A small image classifier, trained from scratch.
Training: soap at rate 0.0015, 12400 steps, batches of 64, held-out accuracy 100%.
Data: trained on seven-segment displays showing three digits, 195000 training examples.
Rows from expert 0 of block 3, named by matrix and row number. Rows with one number belong to one neuron. Each number is 50 + 10 x the weight over its row's rms, rounded and kept within 0 to 99. All counts start at 0. After the name is the row's rms in percent of the matrix's.
# gate: expert gate (model.blocks.3.mlp.gate, 16x384x192), inputs 0-191
# up: expert up (model.blocks.3.mlp.up, 16x384x192), inputs 0-191
# down: expert down (model.blocks.3.mlp.down, 16x192x384, transposed), outputs 0-191
gate.139 109:56 57 45 26 37 40 34 58 52 55 40 61 53 66 41 49 59 48 47 50 69 57 59 61 44 55 51 45 52 60 46 35 61 55 62 57 53 32 42 43 53 66 38 49 62 62 52 59 38 49 50 76 30 40 51 59 49 41 58 51 67 58 38 45 62 53 51 55 32 34 65 40 24 36 43 45 38 60 48 52 48 49 40 45 40 48 47 52 57 76 41 54 60 52 45 44 53 51 59 68 63 72 54 43 39 63 50 52 47 40 57 65 51 45 40 54 51 41 50 52 66 61 40 57 48 71 62 50 57 45 59 35 46 52 58 37 48 48 57 60 58 59 44 39 61 37 43 49 24 41 44 55 65 53 41 63 70 45 40 58 66 51 52 51 41 56 66 53 48 41 55 36 55 58 41 50 33 49 52 27 44 59 51 55 54 59 62 51 46 55 61 50
up.139 110:56 49 44 31 35 47 44 62 58 41 47 50 57 76 41 52 67 40 43 41 63 53 51 55 44 59 49 46 57 58 40 31 60 49 60 54 58 38 35 46 47 57 35 51 66 64 48 59 43 42 46 57 26 38 48 56 44 49 67 51 59 62 39 47 61 60 54 51 37 29 63 44 32 45 47 39 45 56 49 51 55 52 43 46 31 46 44 56 53 74 51 59 71 61 49 47 54 47 63 63 72 69 58 48 29 57 57 56 45 40 60 68 52 57 40 48 36 29 44 42 58 54 42 55 51 72 58 43 48 41 45 35 45 38 59 40 46 41 58 47 57 60 36 30 52 50 42 48 18 43 44 50 59 52 46 63 60 48 51 56 53 50 52 47 40 57 65 57 53 38 55 37 49 49 45 38 42 60 58 33 46 51 57 55 49 63 54 59 48 56 66 50
down.139 104:65 51 42 71 59 50 57 57 48 59 48 31 55 41 66 37 71 61 51 55 36 59 61 52 67 63 37 49 52 58 57 61 47 51 51 54 41 43 52 37 67 56 57 57 39 52 48 57 84 70 48 48 48 43 47 31 41 50 51 47 47 47 62 45 47 56 50 40 68 66 60 73 51 38 39 44 57 52 40 50 41 72 45 47 64 40 61 43 38 40 45 55 64 37 70 44 38 51 43 59 58 56 38 45 62 39 56 48 34 67 39 32 62 59 47 54 47 47 53 50 63 49 48 49 53 58 49 43 49 51 29 60 33 44 35 37 67 50 61 54 55 57 40 47 60 49 47 66 57 51 41 61 51 69 50 44 65 28 54 50 40 48 44 58 46 52 56 40 28 38 58 50 41 48 51 52 67 40 62 41 49 58 49 47 45 45 35 47 49 50 49 44
gate.140 094:39 40 51 58 51 61 49 76 40 70 46 47 72 38 43 47 47 54 54 58 52 54 45 57 41 42 45 42 54 56 46 49 44 56 52 46 53 51 67 44 45 64 45 60 62 52 38 39 55 15 47 68 61 62 53 44 52 42 62 37 50 54 49 38 59 44 50 53 49 26 51 45 67 60 52 38 59 58 48 39 56 67 53 49 52 60 62 68 37 41 56 43 42 45 59 61 44 49 27 24 40 60 46 37 49 46 47 49 25 39 41 42 43 60 63 46 68 59 27 44 51 53 53 73 61 58 50 43 34 35 53 55 25 56 51 49 50 61 48 51 46 47 43 65 40 48 47 42 43 37 46 24 46 45 50 36 63 46 44 61 56 41 43 50 42 42 49 44 45 52 42 49 41 51 62 57 59 50 43 49 41 67 47 54 56 42 50 44 67 59 54 47
up.140 094:59 50 61 29 43 35 44 54 54 46 39 40 69 37 46 59 45 51 69 64 56 39 40 52 50 44 63 39 49 38 57 70 42 40 47 42 56 44 44 44 40 53 45 55 56 56 46 35 65 45 75 54 50 41 66 52 57 49 62 31 37 43 51 46 55 47 54 61 38 52 66 43 69 58 64 41 56 67 52 56 43 49 47 58 46 56 48 44 60 59 57 58 63 37 61 56 50 52 26 49 54 44 57 54 30 60 42 50 39 50 54 47 38 40 44 44 49 59 59 50 55 53 31 54 68 47 63 64 55 59 45 54 32 47 50 40 55 54 74 58 61 47 52 61 49 49 47 29 44 59 48 24 56 53 48 41 86 53 27 48 51 42 62 43 59 43 50 42 63 48 50 43 40 74 49 62 45 47 48 48 35 46 51 51 45 41 52 41 62 50 51 40
down.140 106:42 58 52 65 67 43 54 53 33 54 37 45 56 28 42 55 56 41 28 46 53 65 76 60 50 54 52 43 65 61 58 36 40 49 46 57 48 46 38 54 56 57 43 42 49 42 53 77 33 53 44 43 23 56 52 65 57 47 59 62 68 52 51 47 62 37 46 35 46 39 47 48 30 52 35 47 33 47 42 42 58 43 63 50 41 45 46 34 60 38 43 48 42 60 44 20 67 59 58 48 54 55 55 53 52 22 56 45 52 43 60 46 37 53 55 46 55 63 63 42 41 54 49 47 40 38 48 52 44 57 57 67 38 50 46 40 51 48 41 45 52 51 48 63 66 47 57 48 57 42 54 56 65 50 68 61 46 44 57 42 47 53 37 47 41 47 44 60 49 43 60 49 59 51 57 42 41 67 46 51 36 53 48 34 56 56 63 53 49 32 22 37
gate.141 073:46 29 37 45 53 55 52 61 48 50 32 58 32 53 38 54 59 44 51 56 48 39 45 50 39 43 43 68 61 32 51 35 56 41 55 33 40 57 47 55 79 47 75 65 52 31 55 61 45 46 36 48 57 41 55 47 46 66 34 47 48 62 55 18 42 52 45 45 41 52 53 37 37 40 56 62 39 55 41 67 54 35 45 44 62 42 58 50 43 49 47 56 59 53 47 53 52 70 69 62 42 47 50 50 53 45 43 52 53 56 28 46 30 52 53 54 47 43 46 57 66 59 49 46 40 38 38 24 44 64 49 51 39 59 58 62 50 45 58 40 53 52 50 50 44 49 41 58 66 43 54 58 51 60 47 39 40 52 17 41 74 60 63 35 46 60 53 53 51 47 43 58 65 53 49 60 56 61 59 52 56 38 51 50 46 49 62 50 62 57 43 45
up.141 068:35 52 60 43 54 50 61 48 48 48 55 55 55 52 48 42 35 59 49 28 54 85 40 47 61 56 54 56 50 69 51 49 42 41 45 47 52 41 54 28 55 54 55 52 55 45 43 74 49 56 54 64 27 44 46 43 45 49 30 50 45 51 55 50 52 64 55 54 55 50 59 58 49 42 40 54 60 53 60 45 51 64 52 53 55 46 37 43 66 46 47 51 57 56 44 51 77 54 60 52 57 41 38 34 59 68 28 43 40 49 62 53 63 48 58 64 52 52 45 37 60 58 38 56 32 44 54 47 63 44 62 68 50 61 50 52 55 32 54 61 69 53 37 38 42 59 51 62 34 52 68 69 54 50 68 47 46 55 34 54 59 50 32 60 55 68 58 41 42 37 48 47 64 31 54 52 48 56 70 54 54 68 41 45 49 46 34 50 30 43 49 48
down.141 082:57 48 47 48 51 58 50 37 47 70 57 44 58 55 46 52 45 61 39 26 59 58 53 46 34 25 55 60 58 33 45 47 42 46 63 45 65 51 65 64 55 58 43 50 60 57 52 46 42 66 60 57 56 41 37 56 57 42 65 45 48 46 49 30 58 58 46 59 44 46 38 47 41 42 59 62 64 77 34 40 52 52 58 42 55 38 54 53 59 43 39 45 54 33 63 44 68 38 45 29 54 55 30 49 56 59 54 62 76 56 58 72 69 44 61 41 53 59 46 59 51 54 45 51 43 64 57 45 65 49 60 52 49 65 53 56 64 62 59 38 56 34 48 45 57 52 46 75 58 45 52 55 44 44 67 39 35 59 41 53 53 57 61 43 47 56 46 60 43 45 49 53 48 37 53 38 20 39 41 43 56 49 41 54 46 38 38 42 60 61 45 40
gate.142 066:46 33 49 51 49 50 45 36 57 32 47 43 63 65 72 52 50 59 66 37 52 38 37 56 48 42 44 50 51 44 30 34 81 48 42 44 41 53 56 68 53 60 47 51 57 50 57 58 70 54 44 39 52 52 55 51 56 58 49 43 62 57 55 57 38 31 69 59 40 58 54 52 36 55 32 57 53 46 39 40 50 48 59 34 57 59 39 46 50 64 53 60 44 53 61 57 63 54 38 38 41 32 47 40 37 60 54 36 29 46 37 53 48 55 48 60 68 55 67 60 48 71 51 54 58 48 47 48 44 46 51 55 54 53 52 43 55 43 60 60 57 37 49 49 39 32 51 60 64 29 29 34 37 43 48 49 46 53 45 40 55 44 59 43 59 65 43 42 54 43 64 44 57 59 44 44 42 80 39 35 76 59 55 49 48 57 60 47 50 49 50 49
up.142 058:38 42 50 58 54 59 39 32 46 37 34 65 55 46 40 50 33 38 54 46 63 51 47 55 53 39 59 48 53 44 45 51 69 62 28 42 46 80 75 60 55 47 53 46 55 60 63 59 43 42 58 46 56 46 43 67 48 61 56 63 40 57 50 41 47 45 69 67 63 62 28 52 50 35 57 59 51 32 49 35 39 43 66 32 60 68 49 41 44 62 51 52 52 43 45 57 49 51 34 44 53 53 51 40 35 49 55 56 50 45 41 61 38 36 38 54 49 60 66 62 60 57 52 41 73 42 50 47 43 60 64 43 49 47 43 61 54 55 66 76 67 49 61 41 48 34 61 58 47 50 39 28 43 44 62 36 47 57 55 57 60 45 61 43 57 60 53 46 63 48 46 42 54 61 56 43 41 60 44 34 60 55 62 45 45 57 48 55 46 49 42 62
down.142 073:72 57 39 55 54 53 65 63 31 57 55 43 34 44 47 71 43 31 43 60 36 52 40 46 55 45 58 49 57 49 57 67 46 41 61 59 51 52 58 39 29 65 50 48 45 47 41 63 41 56 49 69 51 41 38 50 45 45 39 54 48 35 49 45 55 51 55 55 36 37 52 63 61 44 41 51 50 55 58 52 64 37 38 56 56 36 51 61 51 38 58 42 57 58 56 70 45 51 57 55 48 51 54 53 56 61 62 59 40 59 36 56 31 42 36 31 40 67 61 37 40 54 59 40 48 42 51 65 57 42 39 54 45 55 47 57 44 55 25 53 45 52 53 29 70 57 69 63 65 42 52 40 53 47 32 41 39 63 68 37 52 36 43 62 42 37 58 61 52 54 41 50 53 58 45 56 48 25 52 58 64 27 56 53 40 48 57 51 39 52 57 63
gate.143 064:58 35 52 52 64 45 60 39 44 57 38 55 63 55 68 42 62 55 52 36 34 43 65 58 46 52 48 44 58 51 59 44 39 48 45 50 61 42 44 56 42 52 44 44 58 59 66 30 60 50 33 46 54 43 44 47 34 51 63 59 53 40 39 47 51 33 49 59 39 44 39 53 29 38 60 42 53 62 62 48 34 46 56 43 72 57 71 34 62 59 60 42 62 56 37 28 44 57 55 67 59 41 51 37 36 45 52 57 38 39 39 51 60 43 23 49 50 47 40 45 55 53 67 42 55 48 44 54 40 66 66 43 45 41 43 59 57 31 46 59 58 53 34 42 65 42 53 49 62 42 68 46 64 51 48 29 62 56 39 62 59 53 47 52 60 40 68 45 57 44 54 35 57 60 38 60 54 57 59 52 36 53 46 50 42 36 31 51 38 39 57 48
up.143 067:73 54 56 38 55 35 33 51 45 53 53 58 54 46 48 74 49 44 51 63 45 35 42 36 37 59 47 56 42 54 64 57 49 62 43 57 44 60 51 39 65 54 41 22 48 40 56 57 63 47 67 60 56 57 49 54 63 42 33 34 42 44 46 38 49 63 40 31 43 44 63 55 46 42 58 45 46 43 35 54 63 38 38 46 47 21 48 50 46 40 42 42 47 59 47 60 48 38 25 46 62 42 56 43 41 36 34 48 62 49 65 39 44 47 67 63 70 49 66 33 58 55 46 37 66 40 48 57 59 48 52 35 51 58 57 55 33 64 42 52 44 45 53 48 39 60 55 59 66 55 53 62 53 61 66 60 53 46 33 52 36 68 54 53 51 51 38 59 42 51 51 66 54 37 45 58 39 44 50 34 48 64 58 47 59 48 58 42 50 47 46 40
down.143 071:52 50 59 31 52 35 35 55 58 48 48 70 64 53 50 59 59 60 65 49 48 15 54 30 45 54 57 52 55 49 54 39 52 34 42 29 47 40 46 35 50 52 50 30 43 48 43 38 42 56 49 41 62 51 52 50 39 51 40 51 48 48 44 63 57 60 44 54 44 43 49 40 46 32 44 51 62 49 53 46 44 40 47 55 57 43 60 39 52 43 46 54 50 62 37 70 56 62 25 47 32 49 60 55 56 51 41 52 33 35 45 55 45 62 35 57 54 56 53 55 50 68 46 34 49 60 64 55 42 51 62 53 58 38 69 69 48 54 48 49 59 57 64 51 72 43 48 34 39 53 53 44 29 46 51 67 52 49 64 37 51 56 37 50 42 51 58 53 61 58 61 70 41 55 49 31 52 41 58 44 72 60 58 49 51 63 52 61 48 26 40 35
gate.144 067:37 53 54 49 60 42 60 62 30 39 44 47 62 37 45 50 48 44 44 63 67 50 40 56 34 65 65 46 53 56 59 63 37 36 48 38 47 22 49 49 45 33 39 47 47 50 48 43 70 57 62 58 70 45 57 63 62 54 72 40 54 67 43 44 55 58 40 62 63 32 39 37 34 50 50 54 66 51 55 49 56 51 42 60 55 44 48 35 49 58 52 45 38 38 63 46 48 58 75 52 63 48 56 35 41 52 54 44 60 47 51 36 61 31 70 47 52 35 46 32 43 53 60 47 49 63 55 47 59 60 49 58 57 27 56 35 44 55 52 42 39 38 40 43 44 58 41 50 50 49 29 63 35 34 52 49 69 51 45 44 56 72 56 55 62 41 46 44 52 42 43 63 47 55 56 46 51 47 58 58 56 59 57 62 40 45 47 32 41 56 47 49
up.144 072:63 62 46 46 50 48 48 50 52 53 51 51 51 64 43 46 48 55 55 32 30 74 48 41 66 49 48 29 64 42 56 33 53 36 49 57 58 59 45 73 61 45 51 45 43 38 58 50 36 41 66 73 43 47 47 36 54 66 41 60 32 58 33 48 41 28 67 45 53 70 68 36 45 47 57 37 39 50 40 37 61 54 60 50 56 68 47 55 49 38 52 41 50 60 39 34 49 42 48 45 64 57 50 56 64 65 50 58 47 56 61 44 46 59 28 50 41 46 43 60 53 44 31 56 41 33 58 29 60 50 44 30 34 54 50 48 50 50 42 39 58 60 59 44 59 54 73 45 48 47 67 53 60 56 45 49 53 62 48 42 52 33 58 43 49 45 40 54 37 64 41 36 57 53 41 53 63 57 62 52 41 38 50 39 53 54 56 55 50 45 57 42
down.144 070:59 62 51 46 60 42 53 41 71 61 46 57 68 49 49 58 57 71 52 59 46 43 28 55 47 40 24 40 50 46 52 46 47 47 41 42 60 63 30 55 56 55 49 27 40 42 41 78 43 44 37 55 46 48 43 53 53 42 42 51 46 62 58 51 56 64 57 56 39 49 71 47 69 54 41 45 58 41 51 49 61 45 50 45 55 49 40 60 59 54 61 53 67 58 54 50 61 53 45 42 50 42 40 54 34 52 63 44 37 75 48 46 34 57 34 44 47 56 41 62 55 34 58 60 44 44 40 54 46 42 49 26 57 48 42 76 59 57 30 40 57 45 69 50 49 50 51 53 48 43 54 38 57 63 58 42 59 50 60 22 47 51 55 50 52 53 57 43 46 52 37 46 46 53 50 74 44 69 44 57 43 34 47 24 41 56 52 58 52 56 51 54
gate.145 062:49 51 47 45 47 41 37 53 62 63 30 62 40 54 57 46 60 39 47 46 59 41 57 55 52 41 67 59 46 56 49 48 49 46 56 29 51 40 40 65 58 52 48 53 44 58 52 68 59 26 40 47 36 55 35 36 37 59 37 59 49 49 62 50 41 53 43 63 48 50 55 49 52 68 60 42 57 65 58 50 60 41 45 67 47 39 43 60 40 59 48 62 43 58 47 52 30 66 64 56 50 36 41 38 53 53 46 51 25 64 49 36 47 44 50 64 61 49 30 59 58 37 74 45 50 51 69 48 41 53 44 57 59 43 51 59 55 58 67 47 32 69 63 61 46 58 48 58 48 33 46 51 29 62 66 46 57 45 65 35 58 50 53 56 66 52 62 47 47 54 40 51 54 72 45 36 44 42 44 64 42 39 48 54 56 50 57 29 48 26 52 51
up.145 064:30 47 43 43 40 50 37 52 38 22 45 47 42 51 46 43 55 47 33 42 44 38 41 56 46 42 37 48 46 37 59 33 50 48 71 14 57 50 44 50 63 54 60 47 56 51 21 55 63 39 68 49 60 56 51 33 61 55 27 67 50 56 57 38 45 58 65 45 48 55 43 34 38 58 56 44 57 53 50 66 43 60 58 50 53 56 30 47 70 44 39 44 45 59 51 40 60 50 47 53 47 48 60 37 57 59 43 43 55 53 48 62 61 45 62 45 36 59 60 54 45 41 50 52 28 43 49 43 34 61 66 57 53 44 55 28 43 57 58 54 64 38 57 37 60 45 40 55 44 52 56 48 59 58 44 41 27 55 54 53 55 42 41 36 61 61 54 56 33 53 38 41 33 50 42 32 67 46 39 48 51 51 48 47 51 52 52 42 50 61 45 62
down.145 066:34 42 42 42 41 36 53 59 56 48 31 60 53 46 66 53 43 51 72 52 51 39 64 43 35 47 27 52 52 42 44 66 58 33 50 42 58 60 46 39 41 50 56 38 53 45 52 53 50 30 28 79 61 60 45 52 53 64 41 41 59 46 74 43 53 53 47 47 40 57 70 67 46 33 50 49 56 47 55 59 64 58 40 28 55 61 42 40 56 54 46 44 64 49 44 39 44 44 45 50 47 48 37 56 48 49 54 62 44 57 45 53 59 50 45 51 52 37 53 55 48 42 66 56 43 54 51 43 54 40 34 40 62 51 27 52 51 44 52 56 67 52 56 48 47 47 73 66 63 38 50 38 48 68 41 53 76 40 45 50 59 51 63 44 59 57 51 49 53 38 49 70 69 56 44 40 56 45 46 60 50 34 51 54 42 54 30 64 59 33 43 43
gate.146 087:53 53 49 40 44 57 50 39 47 64 51 51 68 51 47 58 57 37 55 40 75 66 60 51 59 38 55 51 57 57 49 53 39 57 45 59 53 46 50 46 39 54 38 63 65 67 55 44 54 48 53 36 51 45 49 47 31 42 66 44 41 39 38 40 54 54 64 64 55 61 36 36 58 45 47 39 50 45 47 49 64 60 55 55 46 76 35 54 55 48 41 59 41 59 42 63 67 62 81 76 70 52 63 46 46 52 57 55 52 29 38 48 49 50 34 69 62 42 37 47 46 51 52 45 40 58 44 31 38 46 51 49 43 40 37 46 51 52 40 47 41 50 48 47 36 63 47 20 49 59 47 42 51 65 61 34 57 50 44 49 40 73 45 52 51 47 50 51 54 50 54 45 53 68 47 44 61 40 60 52 36 34 58 49 60 26 47 46 38 58 57 47
up.146 084:55 51 44 53 64 51 51 57 49 33 49 53 49 40 54 41 43 75 49 54 41 45 46 48 40 61 50 54 39 29 50 61 53 33 50 40 41 50 54 55 60 51 65 39 41 37 36 65 37 56 52 62 47 64 60 44 78 60 36 65 51 59 51 50 42 44 35 34 30 35 68 71 40 47 61 53 44 71 48 45 46 35 55 45 39 28 52 47 53 61 65 46 57 48 58 53 43 30 36 31 32 50 44 51 42 51 53 49 36 62 54 40 53 41 70 44 32 54 53 45 42 51 49 45 57 48 53 64 56 54 46 58 57 58 65 31 47 44 47 42 52 46 55 55 60 48 55 80 54 46 53 63 40 53 39 61 48 54 52 48 53 31 56 52 43 44 34 51 47 54 40 58 54 46 48 50 31 51 58 54 58 66 49 57 43 62 56 61 66 28 42 61
down.146 087:61 52 29 53 58 43 57 46 55 60 43 60 48 50 59 48 60 57 51 51 49 52 51 45 32 54 49 50 46 40 51 55 74 40 66 44 54 37 64 49 45 42 64 28 39 41 43 54 40 50 83 41 38 42 58 42 41 65 41 48 37 48 47 50 41 51 45 49 60 50 53 55 48 45 53 54 69 42 60 46 49 33 63 56 35 43 36 48 40 61 35 54 49 48 55 49 58 46 72 41 71 57 52 50 44 40 57 61 34 45 66 44 46 37 39 28 48 63 35 54 45 45 50 46 35 36 61 46 48 64 59 67 37 58 39 44 58 80 38 58 49 52 43 63 45 45 46 55 46 49 51 36 61 35 63 56 40 43 43 38 27 43 53 47 42 65 54 47 60 40 39 42 49 53 37 46 54 57 53 38 42 61 47 31 53 68 50 54 40 53 66 39
gate.147 102:47 61 58 43 50 52 57 51 38 48 63 69 76 37 46 43 37 49 70 44 48 31 34 48 56 49 50 49 57 55 46 65 48 37 44 41 51 62 56 45 66 52 39 53 67 62 25 57 44 54 52 50 43 52 44 26 36 54 55 55 53 45 44 49 69 54 49 50 41 58 47 66 65 62 50 55 50 63 53 30 55 64 41 42 58 55 63 59 28 52 50 39 70 34 48 53 33 40 44 51 51 25 58 52 49 50 50 46 31 50 59 57 64 50 50 63 39 49 50 57 43 50 58 63 64 66 66 32 41 40 63 59 52 41 55 45 70 51 48 47 61 57 37 64 57 56 46 61 40 50 54 52 47 44 46 28 48 47 44 46 34 72 63 37 41 56 48 44 43 41 41 59 63 33 48 48 46 60 40 35 42 49 48 61 62 37 51 47 54 52 47 40
up.147 098:47 54 73 43 56 49 59 53 48 57 58 69 62 57 46 17 38 31 57 45 47 46 39 40 46 48 56 54 67 45 56 54 43 41 63 57 47 55 63 43 58 61 46 49 54 54 47 62 61 44 58 78 36 47 51 27 44 56 49 68 42 44 48 60 67 59 42 57 43 33 37 55 65 65 54 54 47 59 58 27 60 62 40 32 52 59 61 62 32 65 36 45 54 28 62 46 44 43 51 52 73 38 48 66 54 42 42 39 38 48 63 63 53 49 56 46 30 45 55 57 38 58 54 55 61 42 64 42 55 46 60 59 56 50 50 57 55 44 58 45 64 58 48 57 41 48 61 59 34 56 47 49 48 44 54 28 39 50 57 37 43 58 58 48 40 50 35 49 52 54 57 63 56 56 52 51 45 55 35 51 44 60 58 43 68 45 47 42 46 40 53 34
down.147 093:36 55 43 66 53 58 51 42 51 42 22 51 40 43 50 35 47 51 25 53 39 55 63 60 57 48 42 62 46 40 64 46 58 65 48 40 67 52 49 45 46 51 77 33 56 47 80 54 63 45 40 64 50 58 62 56 71 35 39 49 49 41 57 39 41 56 48 50 47 52 58 33 45 53 48 62 63 44 62 46 51 53 54 62 49 73 43 39 72 46 67 57 52 51 59 48 57 64 64 62 59 60 36 56 53 49 55 52 51 43 46 42 63 37 60 59 55 54 47 35 51 46 51 55 49 45 42 48 63 47 39 67 52 51 48 53 27 54 51 57 39 40 53 66 50 50 47 45 50 40 56 52 39 47 52 56 53 54 35 59 65 45 41 49 42 43 50 37 70 77 56 46 35 63 58 57 47 61 50 60 64 32 36 39 55 48 44 58 37 43 46 54
gate.148 100:26 58 51 44 47 50 62 52 49 52 60 44 60 56 56 54 60 59 33 49 43 45 54 42 48 61 58 45 66 40 48 43 50 63 55 46 46 60 55 61 42 73 57 48 37 52 48 72 58 80 40 47 62 53 57 29 62 40 52 62 70 49 64 48 53 58 49 45 19 36 45 64 40 52 38 39 44 60 63 42 46 42 40 54 31 52 61 47 47 41 59 36 45 48 33 33 41 41 71 52 32 33 55 42 42 38 31 45 35 47 43 51 38 50 53 44 36 50 37 51 47 60 42 36 60 44 58 51 62 49 47 51 57 47 60 58 46 46 70 49 52 43 58 52 52 58 38 54 52 71 56 69 48 41 64 34 38 54 37 58 55 46 32 48 43 42 46 41 57 36 49 44 54 43 58 43 41 44 60 50 59 40 41 44 48 53 40 47 46 28 58 52
up.148 099:28 58 44 42 39 50 56 32 52 57 65 59 52 60 60 55 44 46 47 32 40 45 64 38 57 59 55 42 42 39 50 50 57 54 53 43 57 64 48 56 37 72 64 43 41 52 39 65 54 62 41 41 66 63 54 29 41 35 73 59 55 42 54 61 55 60 61 48 21 50 39 65 52 44 53 42 43 51 67 36 42 28 49 42 35 49 64 48 48 46 65 42 63 47 45 46 40 41 60 47 34 30 58 65 52 51 52 40 34 56 44 61 50 59 55 52 48 51 47 55 44 55 63 44 54 48 67 52 60 50 56 45 64 61 69 64 38 68 60 49 46 45 49 51 57 72 31 54 46 54 52 62 45 60 65 42 45 44 45 56 49 28 49 68 37 47 48 48 52 32 46 51 56 56 61 46 50 32 58 57 50 53 50 42 57 49 42 44 51 36 66 50
down.148 102:52 56 54 39 51 47 46 46 66 73 53 46 51 58 38 43 65 42 53 48 48 36 68 48 27 38 38 43 46 44 46 51 45 52 42 49 53 58 48 48 54 44 49 45 58 64 46 56 36 46 47 45 57 83 45 41 52 30 59 50 67 61 52 51 66 71 58 39 53 66 49 59 62 47 55 52 52 53 45 41 38 53 43 39 47 57 41 40 41 60 51 45 57 75 34 54 64 60 51 49 39 54 51 28 53 38 49 46 52 64 53 52 39 54 49 71 59 66 32 35 56 42 50 44 62 69 45 57 39 48 55 33 55 46 46 48 45 40 45 51 40 59 58 51 34 74 46 62 73 56 45 31 40 44 48 58 26 59 63 58 50 45 55 62 59 54 31 57 51 63 60 64 38 55 60 45 44 50 32 34 47 30 49 39 51 53 48 53 47 52 46 53
gate.149 055:69 50 44 60 30 53 39 52 52 51 41 59 56 48 47 36 37 51 48 62 37 53 62 57 39 40 50 47 57 59 42 59 40 49 40 52 47 37 65 68 40 43 49 29 49 39 56 50 43 51 45 62 53 59 52 41 37 51 65 42 54 65 53 31 43 61 55 61 37 41 60 46 62 45 63 51 52 59 66 60 35 46 47 50 48 48 59 35 45 54 45 50 41 50 62 66 57 54 87 37 56 42 63 61 40 42 64 51 79 36 29 53 61 24 65 54 55 40 55 60 67 36 40 51 57 50 52 31 41 48 46 51 57 54 50 52 50 47 49 48 47 63 56 58 56 30 33 30 52 63 51 43 35 50 43 53 61 60 69 56 50 62 48 50 49 56 42 40 46 50 37 52 52 67 49 65 44 36 46 39 51 59 58 50 56 61 48 39 39 54 53 55
up.149 064:25 66 43 55 67 52 49 46 60 45 48 48 43 33 56 58 49 43 40 45 61 42 59 45 75 36 41 46 61 49 59 59 50 48 47 59 43 41 43 41 41 28 47 61 35 58 62 38 43 62 39 52 54 42 44 50 31 42 57 46 66 52 41 57 46 48 58 37 71 56 35 45 58 41 57 50 53 58 51 57 40 59 43 59 45 53 43 42 48 37 49 64 58 65 46 49 65 26 19 56 53 46 47 57 42 57 66 62 45 51 53 52 63 57 45 50 62 77 42 46 49 51 43 46 40 61 60 59 59 57 39 54 44 60 57 57 53 51 58 39 61 49 29 49 54 58 53 53 51 53 60 49 52 47 56 33 47 60 47 47 54 16 62 57 63 68 48 35 43 50 60 63 54 48 44 57 70 48 62 64 42 48 33 56 62 56 54 66 55 46 63 56
down.149 061:34 49 48 36 37 35 48 33 40 36 64 44 38 53 57 56 39 45 39 53 80 47 52 45 27 51 57 69 51 64 58 64 33 42 51 46 45 47 45 61 53 31 57 52 55 55 40 58 47 64 61 41 48 68 41 53 47 54 64 46 60 55 59 44 55 52 48 48 45 58 40 51 45 54 64 52 47 54 55 52 41 46 65 51 51 38 41 45 55 53 44 57 61 55 56 53 53 31 53 42 39 41 64 54 60 65 42 43 42 37 63 53 68 73 53 40 44 48 48 62 40 50 50 43 57 66 49 46 58 49 63 45 55 52 50 47 52 54 56 38 55 39 45 37 67 57 40 70 38 61 65 46 58 29 43 39 46 51 47 33 61 44 67 42 62 58 43 27 49 56 56 55 53 40 36 49 60 32 33 46 34 35 33 60 56 40 69 58 49 60 32 57
gate.150 095:37 23 58 33 48 36 39 62 47 57 68 32 68 57 39 42 37 60 46 28 56 48 62 61 42 45 46 59 51 43 42 39 42 48 57 59 38 48 50 47 56 55 70 48 58 53 59 53 49 53 51 44 52 50 55 52 56 57 28 57 43 51 45 50 57 39 54 48 56 48 54 48 64 56 50 59 62 48 46 31 44 64 51 43 53 47 77 72 53 53 56 55 46 45 63 77 66 39 42 56 48 46 51 48 49 57 44 50 49 56 56 40 65 51 54 52 46 60 65 50 58 47 45 55 55 56 44 43 30 36 51 72 40 53 37 39 43 39 51 44 47 71 59 43 66 62 73 58 41 52 61 36 44 59 39 47 66 42 49 61 28 34 41 61 52 50 52 60 50 38 53 47 36 63 43 50 70 46 44 27 48 51 54 52 49 33 50 35 47 62 37 50
up.150 104:57 42 46 56 62 48 44 51 53 30 62 47 37 51 53 41 39 55 34 52 60 59 51 59 39 41 41 59 51 46 61 47 48 42 42 54 42 54 69 56 56 39 65 49 52 42 58 60 36 57 54 36 49 45 60 62 29 54 53 47 46 48 53 34 42 30 49 60 51 46 65 46 40 55 57 49 54 59 22 54 40 48 55 60 43 43 57 56 44 42 49 67 50 48 44 54 70 30 48 40 44 33 64 52 52 56 47 53 57 54 35 51 42 33 44 58 51 47 64 69 49 57 65 58 27 72 51 40 46 42 37 55 42 53 51 58 29 52 54 55 32 55 70 42 54 56 58 35 44 49 43 62 32 45 47 45 61 71 51 69 53 56 38 50 49 49 45 35 57 67 40 52 61 58 68 44 66 46 65 43 55 50 48 63 34 39 28 62 54 59 40 43
down.150 108:31 48 52 37 50 53 57 51 79 51 53 43 45 46 51 60 34 38 64 41 50 28 38 39 48 62 61 49 54 42 43 64 55 41 51 55 45 56 39 48 57 46 46 41 65 54 49 60 63 53 58 47 75 60 33 48 59 63 34 67 57 46 49 64 52 55 34 48 49 48 40 55 58 60 65 39 31 40 62 58 56 59 57 41 46 44 47 47 38 55 68 55 36 46 74 66 51 47 52 58 52 41 30 56 51 48 36 32 55 37 40 37 57 51 54 37 49 56 35 55 48 54 48 42 60 53 38 45 68 62 47 62 69 38 50 50 58 43 59 60 56 58 49 43 48 66 40 61 61 57 62 61 44 70 52 28 54 30 48 53 45 57 48 62 59 49 69 58 34 41 57 64 56 55 42 42 64 47 42 39 46 62 68 50 53 45 56 43 41 51 47 56